config = dict(
    crop_scale_min=1,
    embed_dim=384,
    encoder_arch='resmlp',
    encoder_norm='layernorm',
    encoder_mlp_ratio=4,
    encoder_patch_size=[2, 2],
    text_encoder_layers=10,
    text_encoder_mlp_ratio=6,
    text_encoder_head_dim=16,
    text_encoder_qk_norm=False,
    text_encoder_inner_norm=False,
    residual_init='scaled_by_depth',
    final_lr_fraction=0.01,
    warmup_steps=490,
)
Rows from block 5 of the image encoder of a small contrastive image-text model, named by matrix and row number. Rows with one number belong to one neuron. Each number is 50 + 15 x the weight over its row's rms, rounded and kept within 0 to 99. All counts start at 0. After the name is the row's rms in percent of the matrix's.
After each neuron's rows are labels from the 100 images, of 14848, where the neuron reaches its highest value: "responds to" is what is common among them. Only what is clearly more common there than usual is listed. The data: rendered made-up planets.
# fc1: MLP up (encoder.blocks.5.mlp.fc1.weight, 768x192), inputs 0-95
# fc2: MLP down (encoder.blocks.5.mlp.fc2.weight, 192x768, transposed), outputs 0-95

fc1.409 089:50 50 50 50 91 50 50 50 77 50 50 50 50 50 50 50 50 50 50 50 50 50 50 33 50 50 74 50 50 86 50 50 50 50 50 50 08 50 73 50 50 50 77 50 77 50 50 50 69 50 50 20 50 80 50 72 50 50 50 50 50 50 50 50 50 09 23 50 31 50 50 50 50 29 50 30 18 22 50 50 50 75 74 50 50 30 50 33 07 32 50 63 50 78 50 50
fc2.409 090:50 12 50 29 17 50 50 50 50 50 50 50 50 50 50 50 50 50 88 50 69 50 50 50 50 28 24 50 50 25 50 30 50 50 50 35 70 50 30 50 50 50 34 64 50 50 50 50 50 50 35 87 37 50 50 25 17 50 50 50 50 50 50 50 50 71 50 78 50 72 50 12 50 82 50 68 50 80 86 50 50 50 19 19 50 73 10 50 50 50 72 50 50 50 50 50
responds to: banded gas giant

fc1.688 125:82 50 50 50 50 50 50 50 63 16 50 50 50 73 50 50 50 50 50 50 50 70 50 50 50 50 50 50 40 50 50 50 50 59 50 50 18 50 73 50 50 50 50 30 50 50 50 50 70 50 50 50 20 50 50 17 50 63 50 50 50 85 31 50 50 28 72 50 50 50 50 50 50 50 77 50 50 22 50 50 32 50 50 50 61 50 50 50 50 50 50 58 50 50 30 99
fc2.688 099:50 50 50 21 50 50 50 72 50 27 50 50 50 50 50 50 27 50 50 00 50 50 50 50 86 50 50 50 50 50 50 50 74 50 50 50 50 71 50 60 50 50 50 82 50 50 50 50 50 66 50 50 50 50 50 69 91 50 50 50 50 50 50 21 50 50 50 50 08 67 50 50 19 50 36 50 98 50 50 50 50 50 50 50 50 13 50 50 12 50 50 00 50 63 50 15
responds to: moons: three; cratered rock

fc1.126 070:50 50 50 40 50 73 50 09 50 50 50 50 82 50 50 50 50 50 50 74 50 50 50 17 50 50 50 50 50 11 50 76 65 50 50 50 50 50 50 50 50 50 50 50 50 73 50 76 07 50 50 50 72 50 19 50 50 50 50 50 09 75 50 50 50 50 50 50 50 50 50 50 50 50 79 50 50 50 50 50 50 50 50 50 50 50 28 50 50 50 50 50 50 50 50 86
fc2.126 082:50 50 50 71 62 50 50 77 50 50 20 32 32 27 94 50 50 50 50 50 50 86 50 50 50 50 50 50 50 50 50 50 50 50 31 50 93 50 50 50 50 21 50 25 85 50 50 50 79 67 50 50 50 50 00 50 50 50 50 50 32 22 50 50 50 50 50 50 50 90 50 50 87 73 50 50 18 50 65 66 50 50 50 50 35 21 50 50 50 50 50 50 50 83 50 50
responds to: banded gas giant

fc1.685 061:50 50 89 19 38 50 50 50 50 50 79 84 78 50 50 50 03 50 50 66 50 50 50 50 50 50 50 50 50 50 50 50 50 50 50 50 50 50 50 50 72 50 50 50 50 50 27 50 50 50 50 50 50 04 50 87 50 81 50 50 27 50 20 50 50 50 50 50 50 50 50 50 50 50 50 72 50 50 78 50 50 50 50 50 50 29 23 50 50 50 50 50 50 84 50 50
fc2.685 055:17 50 78 50 50 50 50 50 25 50 31 50 50 50 50 13 78 50 50 50 50 50 50 50 50 11 50 50 50 50 81 50 50 50 50 50 50 74 31 50 24 50 50 50 50 50 50 50 17 50 50 50 50 50 50 02 50 50 50 50 50 50 50 50 76 50 50 50 50 50 50 50 50 50 50 32 50 50 50 50 50 50 50 50 50 50 50 50 50 50 50 50 50 50 33 50
responds to: moons: two; desert world

fc1.327 056:50 50 50 50 80 50 50 50 50 78 50 50 50 50 50 50 50 50 95 50 50 50 50 50 50 50 50 10 91 50 18 50 73 11 50 50 50 50 50 50 50 17 50 50 50 31 50 50 24 50 50 88 12 50 50 50 25 50 50 50 50 34 50 50 50 50 14 23 26 50 50 17 50 50 50 50 50 89 50 50 50 50 50 50 50 86 50 50 50 68 50 50 17 50 50 34
fc2.327 056:50 50 50 50 50 50 50 50 78 50 50 50 50 50 50 50 50 50 50 50 50 50 50 50 50 88 78 50 78 50 50 50 50 50 50 50 50 50 50 50 50 50 50 82 73 50 78 50 50 50 24 13 77 50 50 50 50 50 50 50 50 50 50 50 50 50 50 50 50 50 14 00 50 83 24 50 50 50 80 50 50 12 50 81 50 50 50 50 50 50 50 50 50 50 50 50
responds to: cracked ice world

fc1.660 086:50 50 50 50 50 50 50 50 50 50 50 50 20 50 93 18 28 50 50 50 50 50 50 50 32 50 50 50 50 50 50 79 24 25 34 50 50 50 50 50 50 50 28 50 62 15 50 28 50 50 50 63 50 55 50 50 24 50 50 50 50 50 74 50 50 50 50 50 50 50 50 50 50 50 35 50 50 50 50 50 50 50 25 74 50 94 50 50 39 50 83 50 39 82 50 50
fc2.660 085:22 50 50 99 29 50 50 50 50 50 50 50 50 50 50 50 23 50 50 50 50 50 86 50 50 71 50 50 50 50 41 29 50 74 50 50 50 50 50 24 24 50 50 50 50 96 50 78 50 11 19 50 50 50 81 50 50 50 74 73 11 50 50 85 50 31 50 50 72 50 50 50 28 50 50 50 74 50 50 50 50 81 81 50 50 05 25 50 50 74 20 50 50 08 50 50
responds to: moons: zero; lava world

fc1.234 149:72 50 50 50 70 82 50 50 28 50 50 50 50 50 50 50 74 50 66 50 50 37 31 50 35 11 50 50 50 50 50 70 50 50 28 50 14 50 50 58 50 50 50 64 50 71 61 50 50 82 74 50 50 50 50 23 87 50 84 50 50 66 50 50 50 27 50 80 63 50 50 50 50 86 50 57 43 20 50 50 40 90 50 50 50 50 50 50 50 50 50 27 95 62 50 99
fc2.234 126:50 50 30 50 31 00 50 50 50 50 50 50 50 50 50 50 23 50 50 50 50 50 29 50 50 34 50 50 50 50 56 24 50 50 50 33 70 50 50 50 50 54 11 27 50 50 50 50 50 71 33 50 50 50 71 78 23 80 50 50 50 50 50 37 50 50 50 50 50 50 20 50 50 16 50 50 50 50 73 50 67 63 50 50 50 50 17 83 50 75 23 50 50 39 50 04
responds to: cracked ice world

fc1.387 102:17 50 50 50 50 50 50 04 67 76 50 40 22 32 50 33 76 50 50 50 50 70 50 50 29 82 50 50 99 50 50 50 17 14 50 50 50 50 50 50 88 50 42 77 27 50 50 50 50 44 32 53 50 50 50 27 50 50 75 50 50 50 50 35 89 41 50 16 67 50 50 50 50 50 64 50 38 50 50 50 50 50 50 50 50 17 50 50 50 50 50 62 72 75 50 50
fc2.387 090:50 50 50 16 50 50 50 94 50 21 50 37 50 50 50 75 50 50 50 50 50 50 50 50 50 15 50 50 50 50 50 50 50 71 75 21 50 50 30 14 50 50 50 50 26 50 50 50 50 50 50 26 08 62 21 50 50 00 50 50 50 50 50 50 50 50 50 50 50 50 50 50 50 50 72 50 82 89 50 50 50 50 50 50 50 50 50 50 50 50 00 50 50 50 50 77
responds to: ocean world; banded gas giant

fc1.594 140:25 35 50 29 50 50 50 19 50 50 50 50 50 50 50 64 50 50 50 50 50 50 50 50 32 08 50 50 50 71 50 50 50 50 50 50 50 69 50 50 50 79 50 50 50 50 50 19 50 50 50 50 50 50 50 00 38 50 34 50 50 50 50 61 50 21 50 24 72 50 50 50 50 29 50 50 85 50 50 50 50 50 50 57 50 50 50 13 50 50 89 16 41 74 50 60
fc2.594 139:87 35 90 68 50 50 50 43 92 50 50 50 39 50 62 34 50 63 50 81 35 50 50 50 15 50 50 78 50 50 50 50 50 50 64 74 73 73 65 58 50 50 50 50 20 50 24 72 50 67 50 50 66 72 19 50 50 39 50 78 70 67 50 50 50 70 50 50 50 56 50 72 50 64 50 25 34 50 50 50 50 50 50 90 31 50 69 32 50 72 59 50 73 50 71 50
responds to: cratered rock

fc1.71 140:50 50 50 50 63 50 63 50 50 50 34 50 50 30 50 50 50 50 70 00 50 50 50 50 72 50 50 33 79 65 41 50 50 47 50 50 13 50 50 50 31 50 50 50 31 50 59 50 66 50 83 50 50 44 31 50 69 50 72 50 50 50 71 50 37 50 17 66 50 32 68 18 35 50 79 63 50 75 41 36 50 50 28 16 87 64 50 50 72 69 50 50 73 50 73 64
fc2.71 122:82 50 50 31 50 50 50 50 50 50 50 50 50 50 50 67 32 50 50 50 50 50 39 50 00 50 50 78 50 23 50 26 50 50 50 50 50 50 50 50 50 50 50 50 50 50 50 50 50 50 50 50 50 69 50 50 50 50 50 50 50 50 50 50 50 50 50 15 50 50 39 97 25 75 50 50 50 35 50 50 31 84 90 50 21 50 50 50 81 50 50 50 06 17 50 50
responds to: rings; moons: three; cracked ice world

fc1.764 051:50 50 50 50 50 50 10 50 50 50 50 50 50 24 50 50 50 50 03 50 50 82 15 50 50 92 50 14 50 50 50 50 87 50 29 50 50 50 97 50 50 50 64 85 96 50 50 26 50 50 50 66 29 24 50 50 50 50 50 50 50 50 50 50 50 22 50 28 50 50 50 50 24 50 15 50 50 50 50 50 31 50 50 50 79 50 50 50 83 50 50 50 50 50 50 27
fc2.764 070:50 50 50 50 50 50 91 50 50 50 74 50 50 50 77 50 16 50 50 20 50 50 50 50 81 50 13 50 50 22 50 71 50 50 69 50 50 34 50 50 50 15 50 26 26 50 50 19 50 50 77 36 50 50 50 81 50 50 50 12 50 50 50 50 50 50 70 50 50 50 31 97 50 50 77 50 50 50 50 50 50 50 50 50 50 21 63 32 50 81 82 50 50 50 50 50
responds to: moons: zero; cratered rock

fc1.417 047:50 50 50 50 50 50 50 50 50 50 50 50 23 50 50 50 50 50 50 50 50 29 94 50 99 50 50 50 50 50 50 50 50 50 31 50 50 50 50 50 86 50 84 50 50 50 50 50 50 50 50 50 50 50 56 15 50 99 50 50 50 15 50 50 50 25 50 99 50 50 94 50 50 50 50 50 50 86 50 50 50 50 50 50 50 50 50 50 50 50 50 50 50 50 50 50
fc2.417 053:50 50 50 22 50 08 50 50 50 50 50 50 50 50 17 25 50 50 29 50 50 50 50 76 50 83 50 50 50 50 20 24 50 75 50 50 50 50 50 06 50 50 50 50 50 50 50 50 50 50 50 50 24 50 20 50 50 50 22 50 50 50 50 50 50 10 50 50 76 50 50 50 50 50 50 50 50 50 50 78 50 82 50 50 99 17 50 50 50 50 50 50 34 31 50 50
responds to: ocean world

fc1.261 099:70 50 50 50 26 50 18 50 10 50 50 50 50 50 50 50 50 50 50 50 50 50 50 50 50 50 66 71 28 50 50 50 50 50 50 94 50 50 44 50 50 50 50 29 50 26 50 50 50 66 33 50 50 50 50 39 74 50 50 50 50 50 72 50 76 50 50 50 79 50 71 71 50 50 50 50 50 50 50 65 50 50 09 50 32 69 88 36 50 50 50 50 50 17 34 50
fc2.261 087:50 50 50 50 50 50 50 31 67 50 32 50 50 50 00 50 98 50 88 21 31 72 50 71 50 50 50 50 50 50 50 26 50 50 50 28 50 50 25 50 50 27 50 50 50 50 50 50 50 50 50 28 50 50 50 65 50 50 50 50 50 50 50 50 50 50 50 50 33 50 50 29 50 50 29 50 23 50 73 15 50 50 50 20 58 50 50 64 50 50 50 50 50 76 85 50
responds to: moons: zero; ocean world

fc1.362 091:50 50 50 50 50 29 50 50 27 43 12 14 25 50 50 38 50 50 23 67 50 50 50 72 50 50 50 50 16 50 50 50 39 50 83 50 50 50 50 21 50 50 50 50 50 73 50 72 50 50 37 50 50 50 21 50 50 50 50 50 50 50 63 50 68 23 77 50 50 50 50 50 50 50 29 50 50 50 50 50 50 83 50 50 33 50 50 50 50 50 50 62 50 50 57 50
fc2.362 102:69 50 50 75 50 50 63 50 50 50 50 89 71 50 50 32 75 50 34 37 00 50 33 34 50 50 18 50 50 50 50 50 92 50 50 50 50 23 29 90 50 50 50 50 50 50 50 50 32 21 50 50 50 73 86 50 50 50 50 50 50 50 50 68 50 50 50 50 50 84 33 50 89 61 50 64 50 50 50 50 50 37 50 36 50 50 69 83 50 74 66 24 50 50 50 24
responds to: banded gas giant

fc1.160 045:20 50 50 50 50 73 50 71 50 32 50 50 50 50 50 28 50 50 50 50 50 50 50 50 50 50 50 50 50 50 00 81 50 82 50 50 50 50 50 80 50 50 50 09 50 76 83 50 30 50 77 50 50 50 50 50 50 50 84 50 50 50 50 50 50 50 50 50 50 50 50 50 50 50 50 11 50 50 50 50 50 50 50 24 50 50 50 50 50 50 50 50 90 50 50 50
fc2.160 051:50 50 50 50 50 50 50 50 50 96 50 50 50 50 50 50 50 50 79 50 50 50 50 50 50 50 50 50 50 50 50 50 15 50 50 50 50 50 50 50 50 50 84 50 09 18 19 50 50 50 17 50 50 50 71 50 50 81 24 85 50 50 50 50 50 50 50 50 50 50 71 18 50 50 50 50 50 50 50 50 50 99 50 50 16 50 50 50 50 50 50 72 50 50 50 50
responds to: cracked ice world

fc1.91 029:50 50 50 50 50 50 50 50 50 50 50 50 50 50 50 50 50 00 50 50 50 50 50 50 50 50 50 04 50 50 50 50 50 50 03 50 50 50 50 10 98 50 50 50 50 50 50 50 50 50 88 50 50 50 13 50 50 50 50 50 50 50 50 50 50 50 50 50 88 50 50 50 50 50 50 50 50 94 50 50 50 50 50 50 50 50 50 50 90 50 96 50 50 50 95 50
fc2.91 041:50 90 50 50 50 50 50 50 50 50 50 50 50 50 50 50 06 99 01 50 50 50 50 50 50 83 50 99 50 16 50 50 50 50 99 50 50 50 50 50 50 50 50 50 50 67 50 50 50 50 50 50 50 50 78 50 50 50 50 50 50 50 50 50 50 50 18 50 00 50 50 06 50 50 50 50 50 50 50 50 50 50 50 50 50 50 50 50 50 50 50 50 50 50 06 50
responds to: cratered rock

fc1.25 037:50 50 50 50 50 50 50 50 50 03 50 50 50 50 50 50 50 50 50 14 50 50 50 50 50 50 50 00 50 50 50 50 50 50 50 50 50 50 50 98 50 50 50 50 50 50 50 50 06 50 50 50 50 50 50 50 90 50 50 26 22 50 50 50 50 50 94 50 50 50 50 50 50 50 50 50 50 50 50 50 50 50 15 50 50 50 50 50 50 50 50 50 50 50 50 50
fc2.25 044:02 50 50 50 50 50 50 50 50 97 50 50 50 50 50 50 50 50 50 97 50 50 50 50 89 50 50 50 50 50 50 50 50 50 50 95 50 50 50 50 91 50 50 50 50 50 50 50 50 15 50 50 50 74 50 50 50 50 50 84 50 91 50 50 08 50 50 96 50 50 50 93 50 50 50 50 50 50 50 50 50 50 50 23 50 50 50 50 50 50 23 50 00 50 50 50
responds to: rings; cracked ice world; cratered rock

fc1.279 144:50 50 50 43 50 50 21 50 89 50 50 50 38 50 50 50 93 65 89 29 75 31 50 50 50 50 50 27 50 50 05 66 22 66 23 71 50 50 19 50 77 50 50 50 31 84 50 69 50 21 50 50 31 36 29 18 50 24 50 50 56 50 50 50 64 50 50 50 50 50 50 50 50 61 50 50 50 73 50 50 50 67 37 50 50 71 50 50 34 50 50 50 67 75 50 50
fc2.279 123:50 50 50 67 50 50 85 50 50 50 50 58 50 50 88 50 50 50 31 50 50 50 17 50 06 43 50 50 50 50 75 50 71 50 50 00 50 50 50 50 50 50 50 32 70 12 50 50 50 67 50 88 73 50 50 50 23 86 33 50 50 50 50 50 19 50 50 50 67 75 50 50 83 50 50 50 87 21 50 18 50 50 70 50 41 50 50 38 68 50 50 50 50 50 50 50
responds to: cracked ice world

fc1.570 122:50 50 24 50 14 50 50 50 50 50 69 50 50 50 50 63 22 28 50 50 26 50 50 50 70 50 50 02 13 97 50 36 80 37 50 50 50 50 75 28 50 50 50 50 50 39 66 50 50 72 50 87 50 50 18 50 50 68 50 50 50 50 50 62 50 50 50 60 50 50 50 50 50 50 50 50 50 66 50 50 76 50 32 50 50 50 62 50 50 67 50 50 50 50 50 50
fc2.570 124:71 50 72 50 50 50 50 50 50 50 50 50 50 50 50 50 50 50 66 50 50 50 50 50 50 50 50 87 77 50 50 58 50 76 50 67 50 35 50 82 26 50 50 50 50 30 24 50 50 50 50 17 50 50 50 50 50 50 50 50 10 50 50 50 50 50 50 50 50 50 59 70 86 50 50 14 50 50 50 88 23 50 50 86 50 76 50 50 50 50 25 50 50 50 66 78
responds to: moons: two; lava world

fc1.738 073:34 50 09 50 65 50 50 25 50 66 50 50 50 99 50 50 84 50 50 50 50 50 20 50 86 50 50 50 50 33 50 16 80 50 50 62 50 50 68 87 50 50 50 50 50 25 50 50 50 50 50 50 50 50 50 71 23 50 58 50 17 50 50 50 50 50 50 30 27 81 50 50 50 50 50 50 50 50 50 50 50 50 50 50 50 50 50 50 92 71 50 50 25 24 50 65
fc2.738 082:15 74 50 50 28 50 50 50 50 50 50 76 50 38 50 04 50 50 72 50 50 50 50 50 50 50 50 50 50 50 50 50 24 50 50 67 50 50 23 25 50 50 50 50 50 66 50 50 50 74 50 50 50 19 30 29 82 50 50 50 50 78 50 50 50 97 50 50 50 50 30 64 50 50 50 50 50 78 50 50 50 50 50 50 36 50 31 89 29 50 18 50 50 50 50 50
responds to: moons: three; desert world

fc1.49 082:50 50 50 50 19 41 50 87 98 50 50 50 50 50 50 50 50 50 50 50 50 50 50 28 50 73 50 50 50 50 04 50 50 50 50 50 50 93 50 14 72 19 50 68 50 50 50 50 69 59 50 76 68 72 50 83 50 50 50 50 50 50 50 92 50 29 50 50 50 83 50 16 50 50 50 50 27 81 50 50 50 50 50 50 50 37 50 50 50 50 50 50 19 09 50 50
fc2.49 083:50 50 50 50 79 50 50 27 29 50 50 80 50 50 50 50 50 50 50 50 50 50 50 50 50 50 50 50 50 50 50 50 50 10 23 27 50 24 50 99 50 50 64 50 73 50 50 50 37 50 50 50 13 50 03 06 50 50 34 50 66 50 50 33 75 50 50 50 50 50 50 69 24 50 50 50 50 50 50 69 50 50 50 50 50 75 50 50 50 50 50 50 50 50 50 50
responds to: banded gas giant

fc1.492 110:83 50 50 50 50 50 50 50 29 50 50 50 57 50 50 68 77 50 50 50 50 50 50 50 50 50 76 50 50 50 50 50 50 50 50 50 50 50 50 50 16 50 50 50 50 21 84 50 50 50 50 26 50 07 91 50 86 24 50 50 26 38 27 50 23 50 99 50 68 89 34 50 50 50 50 13 98 00 50 50 50 50 50 50 50 50 31 50 50 30 50 81 50 50 50 50
fc2.492 093:75 89 50 50 13 66 64 25 50 26 50 63 27 50 50 50 50 21 50 71 50 40 50 50 10 50 65 50 73 50 50 50 50 50 16 50 50 19 75 50 50 77 50 50 50 50 50 50 50 15 50 58 50 50 50 50 50 50 50 50 50 50 50 38 50 50 50 50 50 50 50 50 12 27 21 37 19 99 64 50 50 50 50 29 50 50 50 50 50 39 50 50 50 50 68 50
responds to: ocean world

fc1.465 160:50 50 70 38 50 21 50 37 84 50 84 50 31 38 67 00 72 50 50 49 75 84 50 50 30 66 50 50 50 50 50 50 50 43 35 50 50 59 43 40 50 50 68 50 50 50 50 50 50 50 31 50 77 50 50 68 23 50 68 50 50 66 47 50 77 50 50 79 27 63 50 32 68 50 50 50 50 64 50 50 50 69 50 50 34 66 71 50 50 28 50 31 36 50 66 50
fc2.465 150:50 50 50 71 50 50 28 50 27 50 50 50 50 50 36 74 50 50 62 58 41 28 50 26 50 36 50 39 59 30 69 38 50 50 92 50 50 44 63 50 20 50 50 50 50 50 50 50 50 50 61 39 50 50 50 14 76 50 50 50 43 50 71 64 20 50 39 50 85 37 50 50 50 50 50 43 50 25 31 50 50 38 50 72 50 50 44 30 75 50 50 50 48 50 50 50
responds to: banded gas giant; rings

fc1.145 052:50 50 50 50 50 50 50 50 50 50 50 50 33 50 50 99 50 50 50 50 50 24 17 50 50 50 50 50 50 50 22 50 87 50 50 50 50 50 50 50 50 50 72 81 50 50 50 50 50 50 24 74 50 50 99 50 50 50 50 17 50 21 97 50 28 50 50 50 84 50 50 50 17 50 50 50 86 50 50 50 50 50 50 50 50 50 50 50 50 17 50 50 50 50 50 50
fc2.145 056:84 50 50 14 50 50 50 50 50 50 50 50 50 50 50 50 50 50 14 50 50 50 50 50 50 50 50 50 50 50 50 50 50 50 50 50 50 50 86 50 50 50 50 50 50 50 50 50 50 50 50 50 50 50 50 50 50 50 50 50 50 50 50 50 99 00 50 50 79 50 67 50 24 50 50 25 07 50 50 50 50 50 74 50 50 50 50 50 50 74 50 71 50 50 50 50
responds to: banded gas giant

fc1.109 096:50 50 50 68 50 50 50 15 50 50 70 63 50 50 50 50 50 50 28 21 50 68 50 50 50 50 50 68 50 20 50 50 50 32 50 16 50 69 28 50 50 50 50 50 86 00 50 50 50 18 28 22 50 50 04 30 50 50 89 50 50 50 50 50 16 50 75 50 50 86 32 50 50 50 50 50 99 50 50 50 50 50 34 26 50 35 50 50 50 50 61 50 50 50 50 50
fc2.109 092:50 50 50 64 50 89 50 50 50 79 50 41 50 50 50 50 76 99 50 50 50 71 50 50 36 50 74 50 50 50 50 66 50 50 50 68 50 50 50 27 50 31 50 50 69 18 50 50 50 95 50 50 28 50 81 18 68 87 50 34 50 50 30 50 50 62 41 50 50 11 50 50 50 50 21 50 50 27 50 50 12 30 25 50 50 50 50 50 50 50 37 31 50 37 50 77
responds to: moons: two; cloud-covered world

fc1.61 115:50 50 50 50 32 07 50 50 50 50 50 50 60 19 50 83 50 77 35 50 50 50 23 50 50 50 50 69 50 19 50 50 50 50 50 27 50 50 60 50 50 50 50 50 35 50 50 70 77 50 50 50 50 50 50 50 16 50 50 50 50 50 70 50 50 50 35 50 50 50 23 65 50 64 50 50 50 30 20 50 74 50 50 50 82 50 50 50 34 50 17 50 50 09 50 31
fc2.61 116:35 64 50 83 31 50 50 80 62 50 70 37 50 50 71 50 20 50 50 50 50 50 50 38 50 35 50 50 87 50 08 50 50 50 34 50 50 66 41 50 21 50 50 50 99 50 50 50 50 68 50 50 50 50 50 50 50 50 50 50 88 27 23 86 50 20 55 34 50 25 50 89 50 50 50 50 14 50 70 72 50 27 50 50 50 50 33 22 72 50 50 30 27 50 21 40
responds to: cracked ice world

fc1.222 120:38 50 50 19 50 50 50 50 50 34 50 50 30 50 18 50 50 50 50 50 29 77 50 29 50 64 31 50 50 56 68 84 50 50 57 50 29 50 50 50 50 50 50 50 50 50 50 50 50 28 50 50 16 50 70 50 50 28 69 50 50 06 50 73 50 12 50 65 50 50 50 31 50 50 50 50 50 50 50 50 50 64 50 18 50 21 50 73 50 50 69 50 50 80 68 50
fc2.222 093:50 50 50 50 50 24 50 50 50 71 50 50 71 70 50 22 50 50 50 50 50 50 50 50 50 50 71 97 77 50 50 21 50 50 94 50 50 50 50 50 07 50 50 50 50 18 50 79 50 50 50 50 50 50 50 50 76 62 50 86 70 50 50 50 50 99 50 50 50 63 38 50 50 50 22 50 31 50 50 50 50 50 50 50 70 50 50 50 50 70 50 50 68 50 50 50
responds to: cracked ice world

fc1.718 114:85 50 19 50 50 50 79 14 50 50 50 50 74 50 50 50 69 50 50 50 50 50 50 31 50 74 50 50 50 50 15 33 73 50 50 26 50 76 50 50 50 50 50 20 50 50 50 50 50 50 50 50 50 50 50 27 50 38 50 50 50 31 50 50 50 50 50 50 50 99 50 50 50 50 50 50 50 50 44 61 50 50 13 50 50 50 50 50 50 24 75 05 50 50 35 50
fc2.718 116:50 50 95 30 50 50 50 50 50 50 50 71 50 50 50 50 50 22 50 73 92 50 50 50 50 50 50 50 50 50 81 50 50 50 50 50 50 50 50 50 50 81 50 50 50 65 50 67 50 50 37 50 61 50 50 32 21 71 50 35 50 50 50 50 50 31 50 50 50 50 50 50 24 67 50 50 50 32 89 50 66 50 50 50 50 50 24 18 28 50 33 50 50 82 93 50
responds to: cracked ice world; crescent

fc1.242 085:91 50 50 50 50 50 50 87 50 50 50 22 66 50 50 75 50 69 67 50 50 50 50 50 50 50 50 50 50 50 50 50 50 50 84 50 50 50 50 50 50 50 50 35 50 50 50 50 50 78 00 04 50 50 50 50 50 25 50 50 50 19 50 50 71 50 58 21 36 50 50 50 50 50 50 50 50 50 50 50 50 50 50 50 50 50 50 50 50 50 95 77 50 50 50 26
fc2.242 109:26 50 31 50 50 39 50 15 50 50 50 50 50 50 50 50 50 31 50 50 50 65 50 50 50 50 50 50 50 50 50 50 50 50 50 50 50 25 50 50 50 99 50 58 72 50 50 50 50 77 50 94 50 50 50 50 50 80 50 50 50 69 33 50 44 21 50 18 50 50 50 50 50 50 50 50 50 50 50 66 50 50 50 50 50 30 50 50 50 50 19 34 64 50 73 50
responds to: cratered rock

fc1.599 055:50 50 50 84 50 50 50 50 50 50 36 50 50 50 50 50 08 50 07 12 50 50 50 50 50 50 50 50 50 50 13 00 50 50 87 50 50 83 50 50 50 90 50 79 50 59 50 50 76 50 50 80 50 18 00 50 50 50 50 50 50 50 50 50 19 32 50 21 50 50 25 87 50 24 50 50 11 50 50 50 50 50 50 50 50 97 50 50 50 78 50 50 50 50 50 50
fc2.599 073:50 50 50 50 50 50 50 50 50 50 50 50 12 50 50 50 50 50 50 50 50 85 27 85 50 50 50 50 50 31 50 50 50 30 50 35 68 50 50 36 50 50 50 50 50 69 50 50 50 10 50 26 50 99 50 50 50 36 50 34 50 50 50 73 50 50 24 50 50 50 50 50 50 50 50 50 50 24 50 30 69 50 50 06 50 50 50 50 50 50 50 50 90 50 10 50
responds to: rings; moons: three

fc1.653 093:16 17 50 65 50 12 12 50 50 70 50 50 50 50 50 50 50 50 50 50 45 89 50 07 50 50 50 50 50 50 72 31 50 50 50 50 23 50 50 50 50 50 39 50 50 50 61 50 72 50 50 50 34 50 50 50 50 50 50 50 27 89 50 22 76 50 50 50 77 50 78 50 73 50 15 50 50 50 50 50 50 50 76 67 50 78 50 50 50 50 21 69 50 50 78 50
fc2.653 076:50 50 75 50 63 95 50 17 99 50 50 50 50 50 79 75 50 50 50 50 50 31 25 88 92 50 50 50 20 50 50 50 50 29 50 50 50 79 50 50 14 50 50 50 50 72 50 50 32 50 50 50 50 50 86 50 77 50 50 50 50 50 17 50 06 50 50 50 14 50 50 50 50 50 50 50 50 77 81 50 84 50 19 50 50 50 50 50 28 50 50 50 50 50 34 50
responds to: banded gas giant

fc1.442 051:50 50 31 99 50 67 78 50 50 50 50 50 50 50 50 50 50 50 87 50 50 50 50 50 50 50 50 50 84 14 50 50 50 50 50 50 23 50 50 50 50 87 50 50 50 50 23 50 50 50 26 50 50 77 50 50 50 50 50 96 95 50 85 50 50 50 70 50 50 10 50 36 50 02 50 50 50 21 50 50 50 50 50 50 50 50 50 50 50 50 50 50 50 78 50 50
fc2.442 076:50 50 50 50 50 10 36 74 50 50 50 50 22 50 50 50 22 50 50 50 50 50 50 50 50 26 50 50 50 50 50 50 30 50 50 50 69 50 12 50 50 50 50 50 50 50 50 50 25 50 50 50 50 50 16 50 50 50 50 50 50 50 00 80 80 50 50 50 50 50 50 68 50 80 71 50 28 50 91 50 11 29 72 61 50 50 50 50 84 86 50 50 50 50 50 50
responds to: moons: two; cracked ice world